From a checkpoint of a small image classifier.
Model: 5.07M parameters, arch pvt, activation gelu, moe soft, num experts 16, depths [3, 3, 3], widths [80, 160, 320].
Training: muon at rate 0.0023, batches of 256, held-out accuracy 100%.
Data: 245000 training examples, 12.3 epochs.
Rows from block 5 of a small image classifier, named by matrix and row number. Rows with one number within an expert belong to one neuron, the router's apart. Each number is 128 + 24 x the weight over its row's rms, rounded and kept within 0 to 255. All counts start at 0. Numbers have three digits each.
After each expert's rows are labels from the 100 images, of 14848, where the router gives the expert most weight on average: "peak on" is the class under the peak; "peak at" is the part of the image that holds the peak. Only what is clearly more common there than usual is listed. The data: simulated grey scan slices of phantoms with and without marks.
# router: slot weights (model.blocks.5.mlp.router.weight, 16x160, trained with AdamW), inputs 0-79
# up: expert up (model.blocks.5.mlp.up, 16x32x160), inputs 0-79
# down: expert down (model.blocks.5.mlp.down, 16x160x32, transposed), outputs 0-79

# expert 13
router.13:159169130127133177131126142127167155147128122113139082131170155142104169136124174089130138150124142126126149114122114148169124148112166157165103091130128176124183145127093127080116139158086101098148109107131135136130128112149157082147109083
up.0:130159127133133120114099129159182111114152120181142101125136162126153142137090127132165069135197144145155078119165116111108106124141120138139114138134120055110128091145140137157120153140138166168114154125117108147114101119102138111123161151
down.0:120148139142122116136122107133148121126150123150095112129108140124158119140123161115107134058127130094128137115105133130126116121131124120109117117134192108125090134118119109110112163101102125198116120159101118105088128101142124162143182178
up.1:137144086138138107112139175120094158160117118112143156149099092154128126086088070125096182147143109102103141167113139121140165150173139124165129112135118138139123138110095126131154133165137099124114129100130123095141156141116122108159087081
down.1:111138128136161107114112118137118142129112112122122090093135139128132118131131168126142142099113155136142165117117124140127109123086120131138144134135094107044136136141178134123107105117129151103130107132136102125117085164116093111122135172
up.2:126110157129147089113145113123112162125077128158158098106099149133122118126110129127134186116115146145097075139102146097120156138179131142141081139120143099152071176115135159134163142101168120106134119102101116149130130118096137143123125165
down.2:115113160105110145097130131123149178144099162133138141115115164114102133136098126172127178160132161134113099093138173178098150141131119083088101140151154126095102108094143126136123147126087159103129104090114113196078117147149132130076173168
up.3:148138119137116118104103147135099150111149158146119116138127079142144151114091115088105138112163148097117105165108134110166185162130124136168114110118113128155146106177109129097112119185136101108158106117105136100156131170102130105139133119
down.3:123150130143105113146129175123115111110154087112128111140152115170132133173084140112121150129107130147157117093150091121110082120081157101172112093144105185106139125136118126114124103170126128089139100116140096136129103152142128133174105101
up.4:103103125150084151078135166114105092122102131128122102110095135116124141163172120089138107156115102078159122150125144137139111117095126128170082106118127103114101120098100123108091110146112095127116105109120131146145185145132155157140092139
down.4:130137161095115141144173129130158089121183152081131170145177176156131143159138085151100124132104133187153135111152130181134120121125143106160158103115142160151150116114118099106141135157136115108160130122123113167145115110138073111137120115
up.5:086080099153126115118127131122119102111108134123115092117122120110133115165080169110144104085133132126139158125124163107109125074109098118147120124092137170161168082126157157130114131138137147090150139182108114092119145116143106132139070180
down.5:123133157135131167133143102104061136109179142117138151152148126159149143154141135150127130218126135131115112122124117157134122111134135153137151115120099161110129149125106118099133085133110126077147134137131123138138141167103156103088101155
up.6:118151148133100154149128142132140150117133125093128128144121160154115180126137123141131155161100134120156165097164124151139125143093163119131114085107140150106165130097115173115100137195124107107119100071104138065150149144113099133164103118
down.6:123104129133064164132162110131083081089147125135147161141124117146155129106143085151106131161100139103148124149122114116138151129100132130145194146097104156139111119131149117116085094115149179120139077081162097174163126187145106129082130103
up.7:091127102125115125126122119094133121135118097149138109092087159137161192127066083095169147150107142151147130109126123131151125108154150105085120134144109092139119120146105131145120144167093156151070083132091113145093132084139157150146100094
down.7:137122096121135100143157136112131204178112089116132126133136129118110103164120084121134144082188147130144087132144119127116122134125096192197143127182087104110141130134129122139145141094137156137136124106141128094145111149124127096172123143
up.8:106116157116144109115112161150146079120171094148145095151139118109108128110116146120143098142105104144168113073148121107111101127151153121063138135197135135097182110141147126155143129099096124163135122095109119142136135124115114148114170154
down.8:139104131141114128121107090127156099162135118127130135138157115124156133161114100126156115086177119112153136166149127147143136125085115130120165125090134075139138124117152127106159148146134135131139148116093128106080136091129144118134109161
peak on: soft tissue
peak at: bottom right; middle right

# expert 11
router.11:128116161106142150158099123122103104154101130122149117105089149160106127125098174134155119098134148103158107174168170134100085090160142112111128151134111127185154100124149130119148125086117135101140119158141108169083108135108137109097141111
up.0:069139111127170120121126150142109118125141102105090120102115138152126094101098143136120139131143111098183085143125146123119060112150127093120112118142129140152125147135098098126125097107132137149163106171184120124129128166092140116119121153
down.0:160153090104099127148154149107130114125134145107120130114134094120135131093173149133138160148176141139115163157073114105158113095133161117124101143117109157071116098136160112138128090105132087155124125092142116117122117115097121107107169084
up.1:106135129135182112136108135119132112128155130134121099095074135113134141124117128140146158113084129115125073137153146090173131151185105115115122135144122121157100087190125140132159149161106130085145129087149112136167111108141123139103168120
down.1:132148104116140109126117066090099084151148120136149148166141120122133100131139117156117100134127103158158138110134119127098119105156137163134137098057138140104118120093118125147120119121143131152131072106137108166138125116137180093142085109
up.2:149152094147125141121097055115141097135145136165148113115156161119118127118121077097108100150145085135113109120140100147144116118139081131100143102140171145114148157108090117137117133156120134134108119125106171092094095142167116146117141135
down.2:149135162129107127138145129140128114112119113148114139109134097145097095116137123101130161114138142109087125134146134134118075107126112107162127142188095134141128121141189136128074138152113180078185144149139132157146146131122128102097147129
up.3:110128139128160152128140090102131142164135116147162108120156138124166106147082137112149125119150124139118158117132167124138119149141164142128134142173124135078154137120132129135145136118128175113123141132151147109135154082149115093168137124
down.3:108123100159073113091112123097101139140149114103140136088148113135141155133114096139159128129114108160116152098170148115135144149130140108125123103138110144146137121117144109131128138126127135095109119143112110124136129127167110124136085105
up.4:099165144129117137151110163091132082137120125130163108135094149125129146112055107088136170130120150121165107072164124103136084112171192120110155103175122135131160157116127112090156073115119124128073117135080117104119177132112131114163128119
down.4:148132118133113120154106117154133133104133129108082130122069093155142125103122089130087161147102151121122123166115142151140102140141160112184053119125097155110095126125097132139106124174100086174150102072105152084101117087125145147134145163
up.5:141140134133172141157134138118159137142116101123106105125094144122118164129125165114141134107126107175100138119134136111116089081140160168087150144081147151134127156096136125131129116124145108114130145131124107159138115101125128108163164150
down.5:114102164131128102093115139146055135120165096150156144119106123130136130156103136144131138134143145093125074111142148151132129151169099110140106115166092139078128140170110122121155160185151125100143109112100109150140100158128143102188092178
up.6:149172125126144154122093129139126149141085167183140135146116116138165139125094136107145101116110134100106090159109147081143108165128135169121132128133147101125123144105134118116153097160122161117137129156113111115108129138142141127155136113
down.6:138121110115089117142108102140151103166131156124127129128127121154125137118139190121090172162091116099137159107167109150146160130138111095117129098125107152115117111124064137130142127151142133149116098112105154073106134094133168131131139112
up.7:118161099085101130134117104117135144165101117110108130124104072121154181139112168129170103137115138130161215124141104157104131101125160148124122139124121158147158107135103133147129116139140104133127144146142099135121109119152135147181149097
down.7:135127168088105130141127128123106104116124114138102157117132157144103114095127167134158162092083136148111081141156136100120112117155147124127124108176113154135130124142155132109126106143123154120151155105183089142125166116146138133155169094
up.8:113138094163117156122139120156162157141136152140177094116161106102130090127120140139106151131155105152143121128151155135154107144155118155117127137191128108099127146123122115131091120115154156187100137141134117141101097126136146077116137143
down.8:111133109146138137097123136131120109147123108135128178120149104140145140121098071093134160153118173115120140097131137135134134154106107127162099105134090151156136139134132132110121122125122108076110136209110142135147140139132121119168126127
peak on: lung or cavity; organ
peak at: centre

# expert 8
router.8:147152133155135129128144126175132138133118123111100116113117130105152133143092097108091149145104118083111171129132126105105140108131137091139124139138104150122141085114110138136150152164083083101134094133082103091152161100123081144141083112
up.0:086115123102071106112124115120137125162127163091147121155157120149126102117085123178147140137165112140126129132097146134136148105172119122073128107119110117156110096142163074153119138138133161144121096141109073096103114121126130117124103118
down.0:139138159129125128123105163118099154106103130137120094154134141133113157119111123129100134131165141110145094099117152130139128122138154110068135140077168119144147116164108133150149118105146131122129119122121161149152137154096147135157114151
up.1:084135148140150130124119108166123144120186118120094090128148074108131111144131133167111167123110115111137141116126170110127095096118154114127117134154099131085174109131109100125126135116120135151153097145120091155106129142109086149109116152
down.1:101128145103146124136105116115110129108123122144134121137143151140166164155109109130149102083111168166106153107133157106150129179132132114085154101130162113111156118114155151123148159141147129124132114147088149088148147092110140135131120214
up.2:122123128158176102104123153130104097134150101150118117142118088118096112129140173150130126154086141141135121122150123131118110150099145158112081124139115134109131134158096108147101146131096146144143113107167146169118144158129151127098124132
down.2:105093126155095118124102135087124183144140118156144110120150162103095125130123064139117133088145145132150130112146122086141136111120143117113162130131151137134165120119166122160141136125108144109102140100100101170148122064189118129152084140
up.3:138147129138179108101099145128079188134122080147162112134083083110097145110108137127157158103095134126137079155130117102144130116137147121143140120122131086153111160088101153137166120171094082089143119134108143109130120144108109117122121103
down.3:139135064151143154129155129120124152148093142118139123084109136100111130097148102128135127133111101157099131134151119124121149105140159143187132124122117115155135125064156118130115127111133107108106170162165123122093130103181069140120140127
up.4:141169138176123118107150130143129153112102144085072117116125102139128126115109136098105164101160098098129155109134143160130101138116135162155134139153134093068116140076155138128094133133165138111127119080137102146144110114102094145107105125
down.4:105133139125178118137105124113127107128143083137144129134143121117172138099096117142099106090070155122161116104095153075145109153105136121070136120092128107065137142121136133099168145166175155107107122153133121132106111139121109127155168146
up.5:148123114135164099101151116122115177116125139096131171156150111116125129124107111143156178102113138135140063114158121093151155154127124134126105081133112109124158108073113155107150123138126084100136081126091154088145130149137096110164118131
down.5:118149100118135126147096114114121148129129089101113151124108150122138141141098150143146163136123174143149129148104108158130122124142145114208161118124099092147121134113144133136147121160150081052129157160115109120106094147176121099125135104
up.6:124140114124089116145155091124114169161088163112113142121119113120144120094141051117133140125160097103101085090088134175150124104154137115122134115130130109120105122079154095111130108093150128112145146135158136084111075124068101095135151160
down.6:133123088141136166148151088146189139133167164120112154127132123151132118121121151098075079117160108151117111157154128117135146120102129142100120136135116120125135110122124115128119138089157154138133142150158109166146097118145122118152102160
up.7:103110115135093138106152171093088118119100103065115153158116141148111141101110095127093106125126167099114118132140096100110119104137124098146115107109115136161098160156096136126113098131117099120106102149087102127156141128143167155141094097
down.7:136092111092120106096109115146123129145086135128140111098099126096118107097137078122137119144132122121107108117131141102135138146144141130163038137127125104198122124120090137148179138100112156146115155160145137126147135114147151096159140117
up.8:103089127137157140121140154147088072102130133112101181127122100138103167148110160105094143111090175103158123097163138095090147134127095130111139103102107117115127119144117159129141137130135135097107095144086127101106116157144138166132132087
down.8:143123111099111108085143134133153155150172126131119096107100133145108100101105105132131133087132094160119115139109122125145141134121163114157121063138139126175114134147090124136138151145108170185098143148136114128139107052112119166160105139
peak on: organ
peak at: top centre

# expert 10
router.10:171122077124134107118127127146108113104099142134174142119107116161138127117107160122135122104088081118134135141099110147108093097125117159159141156166160168123115143135112133130137096155136095091122099156147171122132127163133145156149083130
up.0:122151110113113110134084104097134170110094106087090096151107121107110158107157075123132110138106116153137077099112125143143138108172148094140138132079128142145133168139105133127141092136126101113114137109141132119112092159185111147139130139
down.0:119122099121134089146112137137139109132168106120121157167127145140138127129099137116086126076122107153112081146136149097124117144136146132134142103155119117093118127115150142147142143161125164105114122138116135133111127107161098113155127147
up.1:107068167164137131130149137114116107117129127134100094072118158085128136122116180098122133126093114138094149094147139116113102092114124095099146099124119149153157136137197116142134139106150102101122140124100088131119131087140099124100134155
down.1:109132146141171160094095131139084128113128142129151113132139132147117149137149069164105139155110162152137159150132116056128148170127109133144133102119181108093150127111108123111098128136154184063138086157138123104125140207133163139104140138
up.2:095144132105170128142126138131159127104144116152138105124127134128152111124122174149102118136140118155191139124129129159104111145130153132144121113086117167179129127137153141107136121125087083125151088124112147120086126106092103156150125111
down.2:115152088138145132109127168127158071111141105131177152146105140144121130117114156121084136133128099106097109162117133115148143127156113150112117145122142141170117121127133131113165112125140160155146124144126098060132128117092134128134191176
up.3:125118109150144106125098131146140131135119105178087100088129154118132122091105096147111091109123141143178137117133134094083169113152138149125121104150157115070201118146099135146143132113118158138132098148060142091109137150113118111174179108
down.3:140099131130132092139105110116130128136134110133132083093098103108109108123101135109139136108140140172146134107129141102123135126118114098144071138117135124114099123133165152167134163112076089141111132136120151181115108085110102104150153089
up.4:162128156133125124145093178145122120111111122148125165163131154142132127129143122143149081136102113146127087156109113118093108159144121117148094149113139105131133146116186167148129128081109096100138153120151137183150146122114120155145129139
down.4:095087086163180129120106096128083106133162153102099108104099155128135119146122145122117126116121131113151155108190121143162133127108132140111152133132118143109140116129086130120140150152148120156145127130096146078133168152111137131131153089
up.5:134109142152160124102131140098121176113119098155126101107118173077140114158124119110128135127104124104112122091164146120105083101114117123103157145135115081106137125097139136111120128133141100117123116133140096159152128145105084138119060141
down.5:114115110108145119146114084126102125093135144113115100149154125145101138123118143139171122215114137137107163141095099095148122142128114130131170129075161169111129116097135107135125133135138166065120144132143141129111115120136132143122115129
up.6:132156159146155126147111156124120126112119102103066148139142173137137112131157158126138135109140157089141133106093157130118075144168170143129125138142102105162127130119108147115163139148083107170123135155118156187174137143110130139167091122
down.6:150084087134163113133153101140106119091139169137146122176162117104125105100122090121163157117185146102135113138112131134135107109078091134139171104133093122113134111157161118123194146101162176104138172099121096124167090112125122145120133172
up.7:114091135121102100128094124147121120167134140110078150117139126158137128139141155138119101152124142112132163104160099149164155111107119113124156117101131113180151124146105118131139132123096153102097123137157145095123149146153172110104149145
down.7:125125146159144135091137143175095109095132126115122182132099166120143118145118092118121175113133171135124109094152135113133127112120106116193128140106092126129112132167077126115127113139137125096120117164140146089148115134138167113107101151
up.8:094134164114086097098158158145102147133152146129159061113135120090138122149159118109167103101144185121134146123127149145126170125114125135107122110130074120114163123169130154115116089155139150144184137143142131133125170164132160144128129099
down.8:112163119143112159116141130109153166128182107159128094146131070113125143142129151134116142116091137097116130157111141121144123117156099092176123109107185127177096126127134135114111116143140123143145101183142140136122121152135112112134109162
peak on: organ
peak at: middle right

# expert 1
router.1:111124133127117097127118142160097139095097103156089125109159097173158176146119196119140087109144145099144169106109100133114123122127139115120119167106115121136144136152135114120112127153111155115200093134170111157092084135124123114098136119
up.0:116146127121118094122154135128133121142119133109109120135143137128100127144164122133169114099144102178149143121120124133132178101087145131148163150074150127141176105125125109114090133080137167129159126108110142144147131134094121139101129092
down.0:099116090173126122125118148128133130145094165109128105102119135076110121124109143123107133165117100097128157136119127171119127116113169113085142151139163107117100106131128141121129093117103161161091111092144110145107145154070133139109131163
up.1:154114129154161155123141171095148163128107105149138137189126156111154135126110109183131121103156150121108073139109122111122135112175092115114109159150108135126136128163144136132141138154153187157169138126149123129147143176129143142170149127
down.1:116170102127159128142095121145138151179113109111100077153172100152101148090125155122136115127132152089120126156180111107115134125122120132155169083144179119131130113110108144104134126143133121086120113169132128092107095121175104144159135145
up.2:168145121128133158123112117093119192105125124098151161105146100133134123108122148119100143136116141130129128133158149120170140154109118144154136086104110113176090154132106144122128140137170097109096130099112123089140095170167151146163142115
down.2:104118141141136120155142146133076122115078107119108158162140145136133136146119115144101178168096146121132113109114131132113156115127102095190145112142092169131154116127140115125118116117111110063147094147123102121095089166191124099144132149
up.3:112155109139132142154132127151118120130103120139110106134111107142164179132119191098103152142135097104152174096157136143126106129136141145140165123145134134095115159125104122128080104150145146137148106098145111138139101127126119161151122105
down.3:142134150179147122131127135132106125148110154126108162110134144129153117098113158114104140099115155125125105165048159116132109158132132179136129123145146107131096143133164126102091162104163115140123114141117097136084137137120130129086152121
up.4:134127109136138144135125129153144178151123119138093102080137165118149174112154169147110103164123182137154161060167117161127134167107154111140124140116111057094108083101126121155127145180111121146174129107120134133116113114139146110149132122
down.4:136111145143122110148159094140190096143201106121130150114135123128149112116175127139119082099059110151171143124114095090145154174122140122129096085133156143138121134112159133127096153164137127149106144100128138159143144117149123138095177165
up.5:115092138107150186156074196127144185170137115121178120136137130113146108142109145096088103130086141080128149086131137122157141112113117109131129112086099116148133131145124116134162169132111091125140165130138138110156103132137165088166100164
down.5:124136149099155143106139168121133082112176134145111118127148147122105121147161078131158095144115109161148144107153102102117119118112117123105114110090130116163125107133075134161138109124118129131148135143125146100193151155126118133123147175
up.6:082101119149153090088107124105148122135171105119107110091106106087093147126120111099150157113104160136165133076152168108101092083112132078108141127160131135102151140098130151105128166147098156107129131158087138108130137098135105132150119148
down.6:123122141128082160114111112132123117141166144109141124109138118081114116169086106122113146087127133102153114159187131165127133136100117105106161124144108103098144137125135134120137135142137144133113131132077150118114151121139112125139120141
up.7:091105115154130120147149114107128107084119101179092119114171131108132128118118140146138102129142167157122169129130115126113116136121119122102176155141117090085156113129143117103091142156162177142153115129119097124096073091134128108124146129
down.7:153139132134121123096118143159136158161105122114135093106125153158118135140149156136095144136143115103133095141146107167146148155118107101165050119130166122147090113149139137143136136136101161104110129094122106163104113161148143139137127149
up.8:191086133129155152137150089122122136118140131109146162105112145191122116113134135119095161160110151148102119130132114166156142151108135132162138090119110118143127142118131108108099155128143097124105116082153148110136123119145114147163152106
down.8:102153107159105135154132141113117155120111125090135148105099156125110137144101133142144163177119172106106139098118124157095131087133078113147166152178097138101131129109134130112143088131119096073122142092101133086118151173157104102095104131
peak on: air
peak at: top right; bottom right

# expert 6
router.6:156155144115170117123148104137145110149137171130129103153114117128125130123113180140141163118149105121142098123119110169138107127165101139096123166130137093164081124123126117159114138109146106143130113120168150119147082138128171120144179099
up.0:131175160114101109128174124113120171114142102109141123132134098124094160122106131151127126116114103168156118118131088098112124105122139126153113154142115118135161109131125096163135131103143107139126117103139120095184147146113136058121143105
down.0:116128096171143133106166150117116143101126135159107092137107142125163129098143144121136134094162128159105144104134112077163117154106109097151107157125098135135152140155182137161124158142140175083140138117159142117105125098102141124136142182
up.1:123121095103107121108119135147158135148135147162107133101127110153147141111082110155159136134162146148122130141129127175135166108152146129100174085129127137151107172110149101120152117152107128119118110158139131108045124130116124120150121151
down.1:127162119145159143122144122099080092133123152112108128116131170162123144087140081142103140115102149151133129147125099102145119122123146128162130121114108119186123137130075142123090117147119153051124094132116123182170129149123117092125061074
up.2:115104116126103104126143130155129104151129139097135170143161089169111110144132132146155153150151144059124166164127136108111150097136100073113111113168129118140108120153134117138121119145126137159090126108149148126091122116137115150127155138
down.2:093120140088083131143089167127127143084139141129133097153139167113150128144144109136144167109122138129133124082127154107123161149142145128054132138147117131111151130149124130076167095156113172155131133149147135139125149100145117106146127118
up.3:150135152106101156133159123168167125144100162143112153116167184129113120152140108096112137154148128115096184160129107149145130133103120145135111102186099108157134093136138118136114136099151133100070139078134117141125138138134126164136110109
down.3:119133109110082146125088153142140142129133137116119135102134135120129110116100170127126105150127131129109147118155160178131150159142124144122119092161136138102112149127135146106116127162124132102138113141080124127079068178107131112136110202
up.4:127134098148130147168112122111165102158106144152145138129077131109131134121136124129104129122122094114128115088183105120121154109147146136104101120099155111120124105074094113163125116116164076088124117123126085070151114151130143130123144106
down.4:126137151124174123142161063133078107108134114091104132109170097124141106147117181155120149153140178141129186108114165133123105101121119112156149137138119116114111147132121107116132134145101141186186122143153150149126130111085112144126080141
up.5:123136127119130128117116119126128136122138131119143072143166124152114122138115154144111146125174142105089152101144129161160106129163102117097136096200157150138114103151144130134117133095150136117129138118219136126167089140090134094114160147
down.5:123117132109079142114137162161103093079143138147127151160130133090105140120105095140142132110118149129121083119074106118143123129116127092155094110155104160143157108154157108136138143085089122089128132177153102112119133135169118129179098096
up.6:104143108175120165088130108149146119151146130145142099087119093089135111133092094084140125134124130080149133114137139124102160117120167118134105082172123118084142105108108125133127156159127081114100116079125135112132097146115098153126097125
down.6:106126151126136140114142129149167147113149133141142079103121157122115112132139124125124143100148138138150110117118131123127117132101141101143091110149112108147125124133120144114130144112153173168142132125139102130174142135115110119122132138
up.7:119129177119103175125156155112112078126143128100123159129167113135108106150119144156088150136110109142118130142122110129138108117141160118111169172120083079164145119126101093124141114077116127138113129136162097142174140133149159123112110102
down.7:144152106090102106118106117131138141130144116129109093122094120164159113104128119129131135156088118104088137135109150143139143145165122163128096103127121136108112105123156156147136102159165092116143165122144136131096088138096115158169107104
up.8:103134152126157116130123135116100155102132120103195140123104133129111117116142142092127154118120158107157152149124155115111140150134115113106092127124130113121090105124111109127132113143126117083125087115118105065150113150111104091148136172
down.8:155087133171129134098100121117125164057150136155143112151137159151142119085115107102137123115153119154152127131116111138154129151136111146127158158069138155101166142112130145140105122162158108116133111120172149148134132087132114135094101120
peak on: organ; bone
peak at: centre

# expert 7
router.7:114140145154174140107128126131095108112128140112148129140131123134146162123125143088131104141170169088156165115166131130139151117142093165117108147128147150139123098129081119111108110150140142137145149143115136104134126163146137086188161125
up.0:092130116156131119133138120122148122125126122141126134128121148101130124139143117148128106151107168118125145100157131148113147134145130149122162101170148105070183103069153139119108115140137166108148111134124149123083123123119127090132174090
down.0:149135115094135153154160077139155086094156095134132159139131155134141139121121121129103141051113158151126113127133105108127139112179093175099150140092110115142107133125151134146136151109148134156125128106073120108123144074121150146140162165
up.1:121109167144138116118165124153134091137141126147142132100115171111121076123112108137142150117143162152128164143124179138128103150158151113146106126149115119125112113135115120129138133115126118137116186132171119132115140141154117125143112158
down.1:108129097167171143115120184123110142122073114123123127115073173129172136155144142122133136167172167097088133130105122129120108142143091112142072131143106085123092149134134121109089120135137137134145118114137144133155104170138167110113068112
up.2:134180114109123186131091112102131163149147123112145122140147155157134132124144103103164153164119114158116138094163147129175105136091135171130138095140147127088182167114139144150097109145134173079114136117118106150137154142133137080139106145
down.2:099159118131069141149090123128113091108118133117143135141137118139141130145120131131160128105118149145159090140128146126123113109136125104141109114117098205128157151155118138123104132153123153062165108145089118118113151105182121107100111097
up.3:146094161114085150146141158088136073131111143098122133100139193125124164103132095077113117111168177158134123139129110131157106118101162125115116120139134116128114132136139153132089113093136136098076146091116148133129178146121111077112140138
down.3:130141110129129151107157131136108155079136152140111170151133125157126150118127091121106141142087146109175130101113139148123157111150105078142144127134120130106138147114075115136096147167072092117178104115121130138119131129139114112166123139
up.4:108106115135092081120099095130134136133095140151132095138126069091115080130084098109089127102149149135114086172112123103159154121135074133116150126136158083135096100148122134156144153093123132126123119118098143114124109104136125127126124132
down.4:116146153131102148123111149124051125111115093159106135136132115170130149124143144131107117130109164115143091132134124114145127138136138132100138128118124112111133147165101143118116126168136120088148109067150119174156129167145159121104092205
up.5:135114126141130121105138100095198146153087129152099105147120122092161122145132102112171112110149138114092143134112135118122156115146115110111135153160135101128126130090146119108187096115159127152113130130124132084112152136112118139160184124
down.5:150109161102124097144152159124097162102146147096120123144126146159116146122142106141157147127131134155098144133156145149122115138159123102097178136124133153115148149113151127127130112140128140150126097109120123145134143093114150138087069187
up.6:110118122125103127119128083120074090111149133118142112127170103125111188135105142128149113154148142188156140146123099148102145126146131123127104162092081149121125135176093091122105121086098109170115114159137058142123106111134142118152121126
down.6:133144154145150164101131168118086181127141146128121079113164111147096119102144191132085100133108130079151108166111137117143115137140125110124150109136101090105136130174113110095138124135129114118123114096169093123165092191153141096145118127
up.7:091098156135111138117095151155099108149140142129143120133130131159149102153121092109142158097124127068087161085079111119140174119152107098120142134119102116124125135181127070080136127134103126109130103111102158132109149139115126146101122113
down.7:122126137134102131123147135130118135144145141132116070173139171139087142129140137161122142108181165139144133130134136127127124103087120133044147147130158106098135105108123124128144132096103138108140124147161094088164153183064152126132132116
up.8:158138128143126155119137153126118104119145118158151121141166117146170151115113137186086122140122150169154119092147131121162135181147127181130127107152110145119126150165089126135142104183121156146154153150152143125159125113130152143167137136
down.8:092125140144145134103109143126123074140156111107101104108154099143134137074139173119101136109071126114116136131105093102152119136117142117180128075141099118125114122132102123114124166156123114060124142127097123141145130160176127160132162069
peak on: soft tissue
peak at: bottom centre

# expert 9
router.9:082109135176132085112116131160111122113136117122084110116124136140120124124142095107159156123167127074147131085147128117118117086107099068131133139145114143101151145089142150120111143129148126113141098153130106092101133134085079149150111112
up.0:158155135134094176105113130170144156097101120133100104140144144149136110135139143103097113136152099104129128126142095161112131151104121102159137137088111141149072125156114129137046146152138116161153093119104113146130106144088146130076119094
down.0:154146162136136148137136127148142122091127111146133169119140149109148156104132192149104103130147134123095101110076148133093144129137127150092112135103128160156138134161110126127077113128150149119165128115135117161144120142139107126108159093
up.1:122124122126124180116129134127124134103079144144157101104087148112148157132115101129146159146120173147140095132106101152087139080147133104109137111106158123112125113155138150085127121163105121108140111180107151100097144147095109120064145141
down.1:127135105147159117113111107125102134131116147122147114163118148136122139095158123127118152137209144099139166156069162128145130138140115122150123135086119132186074114111128124148155110135120115152125124116128109135138103101101108128113131077
up.2:132108101152140059133073111126148165129105099157137083152085098105109140134133140089134128131104093119164091108081117109113099104103111112137079124144098125111161157105140142133162145119132131121105140099112137115115112122138134122169116159
down.2:108164120144137123153132122138099134119140105114111110117162120134136113131111189123075117093127095120118129142135101167137133116119141138108124119132145143098110157138151123139077154123134171129149091092140119159142094133110139173092174110
up.3:108137108123127100136118135135128167155134091086126117130115164135122135085127086184110115132073129139124122134114128113119173149133137083149109093084111126138104158136106125140131133162095083149104110134110142142093131125183114152131129136
down.3:151139118134104133107174130147091174158107129118127148139159125108115120161079083136135191114144147109103099125135141191134133139121134100161126097106130131164121123112156118111143148118115102099142094129090103123111101127137136085123101113
up.4:137089127093109130143114112101159138123118165131152153148168130133121158158147135104108079176140141134136085116122128171124111142093094125090128165080100133171085121145092151100116094085131116183099133060112095125134081151131155159093125129
down.4:123139117151121158137108131116131153090158126130141170125124116125156122086132096104134136151116108130146101121143129109144145139148144110125167123102094133077116133173168147136137100155151097086133127172082138128177124183148110125072139158
up.5:113153152126158159133128137148094103081148092137070093114120143113149180111131159123120117124143152102148169074141109126139100123109140137130132122123116104078155142153126147118111150121142128161172125108151130141160107111088132131108178153
down.5:138105121106144111127141117134164132152137117139128160132120122119126130136101105128119128112092142155105071153104136119123137161127146154133062105140153117131099119138187148129132162124106133164167134170105145153080137091167118120095140135
up.6:140144121144179109100136106149112173131122117125114131142152141132150157144128095111130126143141142105142159058152135154135107121154145151142118158153111107112171127109107163114141143151157164112155152147149150113145112129153098114176110130
down.6:128139143104138113129096119111082103122142123114149112152130100139152134130091131131131133057154154134116101170174152099158107148100102202103168117160145115071168114131123116100138126117174148128124117160124122109140126157117128088132149176
up.7:123135116143112059088123086161140168143112137133157108101085082124116062096109128142137126136134117127127145137141118110104117148129105103161102126111161135136102135138134143118112154115142123107101120162100109128068111094120132116137133107
down.7:120119137117097150102098134122091164114155108087102117121121146152124147125146154143097155090162167167116143141124136119159164121150103136153177142122122159098154121121114105131123115133119095160159120193151123130134129150157120115088142119
up.8:072162130140148134149135154156110138115133136082085097120132121130142173135151201135122112135142151097155162096162136137096108121079129094115101119129130139102164119123099135118127136132123108132136092148123110052106114106127112158156104126
down.8:128132124108135102118105110106141131116150108123133104123129129139145165143105102123089107073115139140151136130146108108186116145115152132136116094096139087099134145102135138143146136145155151180128132150107161105159134094148124180184116177
peak on: soft tissue
peak at: bottom right